config.yaml
model: "encoder-decoder audio transcriber"
decoder_mlp_ratio: 2
decoder_parallel_block: false
lr: 0.00087
lr_schedule: "linear"
Rows from block 2 of the text decoder of a small encoder-decoder audio transcriber, named by matrix and row number. Rows with one number belong to one neuron. Each number is 128 + 32 x the weight over its row's rms, rounded and kept within 0 to 255. All counts start at 0. Numbers have three digits each. After the name is the row's rms in percent of the matrix's.
After each neuron's rows are labels from the 100 texts, of 14848, where the neuron reaches its highest value: "fires on" is the input token at the peak. Only what is clearly more common there than usual is listed. The data: short made-up English sentences, spoken by a formant synthesiser in many voices. In brackets: how many of the 100.
# fc1: MLP up (decoder.blocks.2.mlp.fc1.weight, 768x384), inputs 320-383
# fc2: MLP down (decoder.blocks.2.mlp.fc2.weight, 384x768, transposed), outputs 320-383

fc1.52 101:139109063124082119110182129095144054140129129151183081083127185156145169166117165129131150057110123127086110128112095135076142089096139137094132168089126129148077120091146123146189062129122136
fc2.52 101:134129139158081084087175074175065105109115112090131170160137082118145119055166181124075075163132179050192119105097120119153137149127120163057129133159129128170136055110141164142075168128063078
fires on: "is" (21); "was" (10); "girl" (7); "who" (7)

fc1.92 095:159122092141131082083115094165145143103143089086130115121111100075158092117083144079155163125073183137141093109174106120145086113116115125073144104051158129166095150095136200154105139056148121
fc2.92 088:074154123121086194140129171130142132107128136081127122147072150135130075175115173096106157135130106133102157195104103160137103086095140151065157130164153116088098123162163134168119173099126107
fires on: "her" (9); "my" (8); "the" (7)

fc1.289 101:126089100130134188171084115148076146119206148111097143153126089112123117114149114112124132103115092134166146161157124150161137128099095189196166124120121105127158151117158161101104118136211129
fc2.289 105:146147089171194065096141129151049100106095096130136104108149111156129111099124123141129174159080165150156111161150137141146124217175139099082085164171140117143147126094114170142075116163134140
fires on: "the" (20); "his" (18); "a" (17); "this" (13)

fc1.621 105:132096133089102137144166095112079088069109211064092132151151148144141072128062145175068161095143140103119133059161183130067113134092113153065112080135136193129141098116148176091117117160132134
fc2.621 102:147101157132159114118047117130116105130121150068129126112102099093105142131101112135200096089179155119127098127047062180103121139147083095112076176102118166161158071108142114131087131127140126
fires on: "slept" (12); "laughed" (8); "stayed" (8)

fc1.45 091:165108135150144146139154052122108097071142177139147119123134107119182150157092113188161170108174171078105135112135161142157130113086134175102156133153122163141079100108185127110116120111178084
fc2.45 084:178090112154045152110122156113162153178140111138163125137130124084104108151119189137068121115114156128118138124184107111122170090154104065101075151081108165174126165106106110166136148094134181
fires on: "her" (11); "the" (10); "every" (9); "usual" (8)

fc1.29 107:184115148149142091137133121165180146174117117185139167103158065125121185156155104080112129139145136158149112120097127132139057096151127166122153085063152136164160147117161190134084147073134084
fc2.29 126:186137165157125067081144114135162121123192115107117134155075091152183116084154087098106139114145107152130114114108097102133116082124090118094132113135165146095129165086208129196133134109150152
fires on: "she" (26); "he" (19); "robot" (8); "bird" (7)

fc1.138 100:080146105106163197138147116138141137063140139158131060145133108095154098145110078086175187145116148082069159132140130153125096143037144199112148151096070164147111083109175088109159160148148168
fc2.138 098:126129152136136147111131126124121117144110105121113093126117154129073137085153113112133112146110129123150136112125161151088172157176167189126100128116110090122127138161108111085125120120098136
fires on: "her" (7)

fc1.455 098:141101097120098129105203120134176184138155150102103120144142135056184186166152156118137197149052161110086101101138132101175118116133097137111137148124121147172125107127203202180164069113126158
fc2.455 094:167175159160162103163138126116105100117120145188099160146128112108081156096130157163104135170116127106116117118127081057084202188169145179159061112161181174107116141109151139071165130099135092
fires on: "she" (23); "he" (16); "dog" (9); "fish" (7)

fc1.326 099:180156115126144126053161122106183152169122184146086169057112092131163154105137138158099138055116166148109117061140104079098134069123076152156162103149069104190180103146122168141135080122049122
fc2.326 099:119184081132094154107128143156206119092160116069140168138146117152141123102120129104148060108186163110104126112134179146074206173089166123101156118139123076114164153094085142102069101186091138
fires on: "our" (15); "his" (14); "that" (13); "not" (11)

fc1.78 100:157118160064106130115134100094078148126116165144103161140113144113101127109088122142055205099096195091117189082150103115109160147050138184156153129109183196127076135158155134091156104096112093
fc2.78 100:106124112133156165098082108157083084116160140061134160124074168133080101108132076156146111150073120113160121160081116135117092157145123130145087189103111109089135073120100134138103158100182133
fires on: "slept" (14); "that" (12); "sang" (9); "who" (8)

fc1.680 100:174097105117158101125108130115090098144169189067109127149137075062172108127152150094088106176077098116175125172109110099114127147131106128134109146146135145115160077146184175137142182161184147
fc2.680 101:074130132146142128144151149094110127188086152109160098100147120137116164182090086109157203098177145097105100100144130148116126172113118160142145128116070148094140079075097140156100145201091120
fires on: "she" (22); "he" (16); "bird" (7)

fc1.640 097:153083164156172111112142080059136078166124169125087190108102102065187144145064129181097144087165161121080171107137130171142098155117096187072125112116131172116102115176124165167167137125125138
fc2.640 095:132106191169117141213127165074087133162138114149105121142176126079165082050137159117142195115132148098092147124107147107117157152121127170127148095053117168113082141170065044169142124183110150
fires on: "not" (19); "very" (19); "was" (9); "our" (9)

fc1.564 102:089154069140096145126116088103079125076094178093072126076203123110075164144144147153118100141104106106113136066079124180163112126106154089137141121100174204154099117127157139145160118193122105
fc2.564 102:133161111124144117095139169154120121182125104140154165148059151119165102099087102109137171094111140146098031159108114099084123131139130150172080127130098124116135100150118112136131125095089133
fires on: "his" (17); "this" (10); "my" (9); "is" (8)

fc1.417 100:149096099160133093107133099096131179149118212147129147103130106103179118163098197154092192097069184079104119156106134153157125104107052095111122071138103175126115111172178143136113103167114150
fc2.417 105:181094127135128106195111125159117146112107158102133129129144140154157164148163142146135131117114158142124136102115058164186172162133190155039079138196169192132084117097125136067146167125096143
fires on: "his" (21); "this" (17); "every" (13); "the" (11)

fc1.492 100:069178147157147142164165059139131165107143084157121120120140118115137160167117104144176169083088121068139114113113117177138112082120098118156149132142085177193114147150153073127116160151087122
fc2.492 111:157127151148152098150110126106118175108187151114177096178163188117090120144142119113163147076057118130123113123119146108104115129149162105151120077093051157148065112166121108198104179128096118
fires on: "not" (20); "that" (12); "the" (12); "her" (9)

fc1.607 104:106170132131048091111088124121088092092179130115167075148140037130142105137146109127103113064130125087152128122067165109105085112104176151128134084082081136140099133150121103102144117081130172
fc2.607 106:127141095137171177141114147084140121171162113103140142181145128124083175145165133156124075092205184092153128167125105085137161106152152157098085137158173149084145083145129111127089109111148127
fires on: "our" (12); "the" (12); "saw" (7); "above" (7)

fc1.441 102:164102143051109164136163097111131100145135160150162149120128136103113148131080117164092171042135109110067217126139195091136105097059075143144134141140137134143107125130139173103159078109108118
fc2.441 103:126108151132181156047088162133119109105135163075152120133084141151081088083183065114182078130104135126153129142134083112115109161111087141179083149143138116131117110143141138099191180143153094
fires on: "slept" (11); "sang" (11); "laughed" (10); "ran" (9)

fc1.406 101:095135108154156075091169191116078103174106161107124152143130080082146137141081090139180148145182120107090145145164192113136064135080143197136153111125131141161125125172099140156190167106124152
fc2.406 100:134115160103140091154151121117080100131164127138100156084153108099122127057131126124124163116137152154092171087082131127081141157069155157136103147144105178096076137180131111173145123192051121
fires on: "our" (21); "my" (19); "very" (11); "was" (9)

fc1.384 100:126141054136190119114149153144156093122156142143117114144171122134136186105151082080203150139201128127128123162174172115140142112118097147163128171091160193153126124142103168059131135060154169
fc2.384 099:148052140123092143147157173172104128167109129159124111141095100084110118010051175157104149121127137122145153172120140144067182173133095154146119142148118136111133161218115170124174148173077103
fires on: "not" (15); "my" (13); "a" (11); "our" (7)

fc1.512 094:150141111085138133097168067095115137126179089115174175082132116148184111127182150121128162120115109130097182122101169141117112138174060134105135080101104132131162201167157094105047104099077112
fc2.512 089:111143107098139111154096092137108128107107108103126167085143167115103128113156097150136084149100120141155031114148109158102146186113136177150106159156120114084133042124150166136174076124132169
fires on: "she" (15); "robot" (8); "dog" (8); "driver" (8)

fc1.271 103:138166129114157175089093146159072117102129147083102132134118107142168108122121141163137134163101110111142137112155099133153113097104079112103114172156098130115160096180082141152107153173176096
fc2.271 100:098196090102149152122130130159211247133163114115141128095137162130145105166187133076134181138104078136088129163119126100104096109074171175143101113108125095085121121139079122150153108165122154
fires on: "she" (21); "farmer" (18); "doctor" (9); "he" (8)

fc1.61 093:143118107144145138119119129109104123096143211147104136086157132136150130131129142149156154139143168113156123119102104126146108028108101140141110171155144148171124101075134188182146142102154142
fc2.61 086:126139194187088102136133165158109136140128071101114148110104154136024126041148117137061117187119078169169073136133092138184135115164104093177082102141162177115123131135151128116126148099130118
fires on: "not" (33); "very" (20); "his" (9); "this" (8)

fc1.587 097:120146133057091149078190149113182117113136105138180142145165122109136146109152120148092148029132157098135148153074154140141146067108145198074109101107156137180082169200135110080079094130083094
fc2.587 100:137105117137114185104111172144139123078125133093115101086170142132130157130141148121115076124184140081072146130131088131138071110145151097072088106138161157097070136152144072124084128090136139
fires on: "slept" (17); "laughed" (15); "sang" (12); "jumped" (9)

fc1.174 098:108175136132136122124156149113104120149122088126132111050190115143165082190085106099142148114171089131095126103196139179148047125161122192181147114137154124141158120099100223161085154169186163
fc2.174 101:129173114114160171165090067095148171052172093202118155197132133081095090128146103096124137115102108094158167165138121137096173127108148079150104145194092121081177129162131091128183133179140119
fires on: "her" (9)

fc1.431 100:099148088133107143047151163124117139122124125148169138117079153122128160144158160130115165073152155080092134137154170102202141131108098097055093144074157123136105154145102148057146109101148124
fc2.431 095:121070086098055093108099129119113058166119116180102114184145146113141167102156104187108173101108159124113114101117128137137130153172146139096202165099129089095159110111123087085149120143095047
fires on: "is" (82); "was" (18)

fc1.596 107:129117113099151108136131087100169172132127197091149147124185150078215126172073091147106128116140145168115160077136154114112068113144145182127122083115096162191153093161139162132068152114108109
fc2.596 116:197138131130110146159095144071131180156114158116119117136121126111117085104078125146105153070177055160078146136145114157178164088133078139187104167121108147162184156144111092118057147123100140
fires on: "who" (25); "ran" (18); "sang" (9)

fc1.683 105:112117147093131146161095162132093110094109099087086130165192170168158161126168145143113161114113155118110167138162132079138106128075067143150131165084079153159130152132161143156124102115159116
fc2.683 121:083128101092092154134068143109106121110150194089148159066145142142137087208173178127165104108078123166069175130143104149147111119089129128189122151161177058131142136110143131095172134150148129
fires on: "the" (16); "every" (16); "our" (12); "my" (10)

fc1.630 095:118190107140151138159153135071156190117057134121115142155124129133148178157151139114099168095084095136143163088169145155193091156141128116131093171131089123244123106117155177127177103206133147
fc2.630 090:102114116161130112151096178147149121078122134087106198087118144142107154111130149149083138126104078088151163067101163139147118152134085090105090137157111133197136104144167138128122140163171106
fires on: "her" (20); "every" (19); "a" (15); "our" (12)

fc1.721 095:114114104072087188161136139133162096122126097149108167133181134167103064171149166104161107104148084133099135080123114152094120080075126184104122188170074107137154171161129165145139090176114146
fc2.721 089:180121107157059142116166120113150158154207151118141136096139135144115136126100115099101127190092159097080079131115096155097133222102114103163122129142103144125099127120111094141132092141074153
fires on: "the" (16); "our" (16); "every" (13); "his" (13)

fc1.226 100:103149148086103130160138067122109095077150142111178112079126089143166127134122104155115171103128147128133143129133104127150094119092094190156121155156116119149149136131147165076110134110088139
fc2.226 102:116150161177163158101143112140100078151111126127108040124162128080111069126157128145118085100132121169116107146174070155134143075185129135070103134107092120085098128107078179137154176035175131
fires on: "who" (26); "she" (15); "he" (12)

fc1.203 106:145110103153157150126121104124128078088133170190070110149141099153159149169171104144093128152066204089076097152053136130086118184113141148145153136113094166095193114140152171107158119154195100
fc2.203 103:158109169122106114129150096113111121133098081150175119114131089171131140123115116128085110113091101161175161191175127101128131082105086178185097130133107134154118162102182104081156087089125155
fires on: "she" (15); "he" (13); "a" (10); "the" (7)

fc1.87 103:100157136102170143112096136082091118100127202079092177165198158142158141142169147139106142139099136117093108063129145125142116100108145140112083092124102110104136079153119174151107118170175120
fc2.87 098:092166120144148103117109104167115183083139143105108110127027139150143110101117124089133133134181133146118084123117179148115071192177154115110088125064101166141121093118144126111120150130147172
fires on: "she" (21); "he" (19); "who" (17)

fc1.27 098:184119107097098120127165130111153148131094173145129154128124163131109150149116130158088118065172131104104134122087166155125106090140128107087119125145120157164108145152098129112192127112071114
fc2.27 098:143112091152036091083167117162134110143152089170140125166071158102131176094111125142092170151097134099146135149098142159163135189116168118095162170129131131133151131137123161095066116113138144
fires on: "slept" (16); "works" (12); "laughed" (9); "ball" (7)

fc1.46 102:145140082143096103154097173110173157164153182182106171111126123103123138174185119096091203159113187091133150089177182090137123128115122113099115089147133120153130107119145131122080176159154141
fc2.46 097:113181152150083125133164194131133122143153128170080142185089123163135163153083116120127155096131101149121124119136125128117155135136169130112128124165105081083127121111117133124153070162129134
fires on: "mouse" (13); "she" (9); "king" (8); "robot" (7)

fc1.358 095:113149098113148199113108100091077072088125123159131132104145173136115103183184119097183169107151134134065150143155125187127122128121132152181152133115145114117135160122166094151195129118133138
fc2.358 089:102106135157136171137149132163136149173130109135130144157169187151050113171148150099154071226092134137097123162137107151097136143077160178162148091085103150105110147128108124165183153123079121
fires on: "slept" (19); "laughed" (15); "stayed" (12); "jumped" (12)

fc1.23 105:144133152129101164164116145140126070111104160167069130147101135094129142189156187154137137105158175071108132160104080114113146090116093124086136180153151126095138075121174093149131110153133155
fc2.23 109:178118061152163135122112124135067123144135140125061081082164133119103073110145128124135072145129132232148120188138142148105181133129169072141141114146112146102166140111112136126138097094147126
fires on: "not" (14); "very" (12); "a" (10); "his" (10)

fc1.425 092:157094135117153076162131160140166117080121151123137127113137076156148169122150129096097086063181170179096121073165166149146125089146159138100115106145089134178137139116111203172138102137135099
fc2.425 082:125130129173100159182119149125154108098168118068071093122150103135110163157093149079104125177140217137166140164126081116134186131149161078166140172080131155138124156146109122125181179136139139
fires on: "our" (16); "this" (11); "the" (11); "my" (11)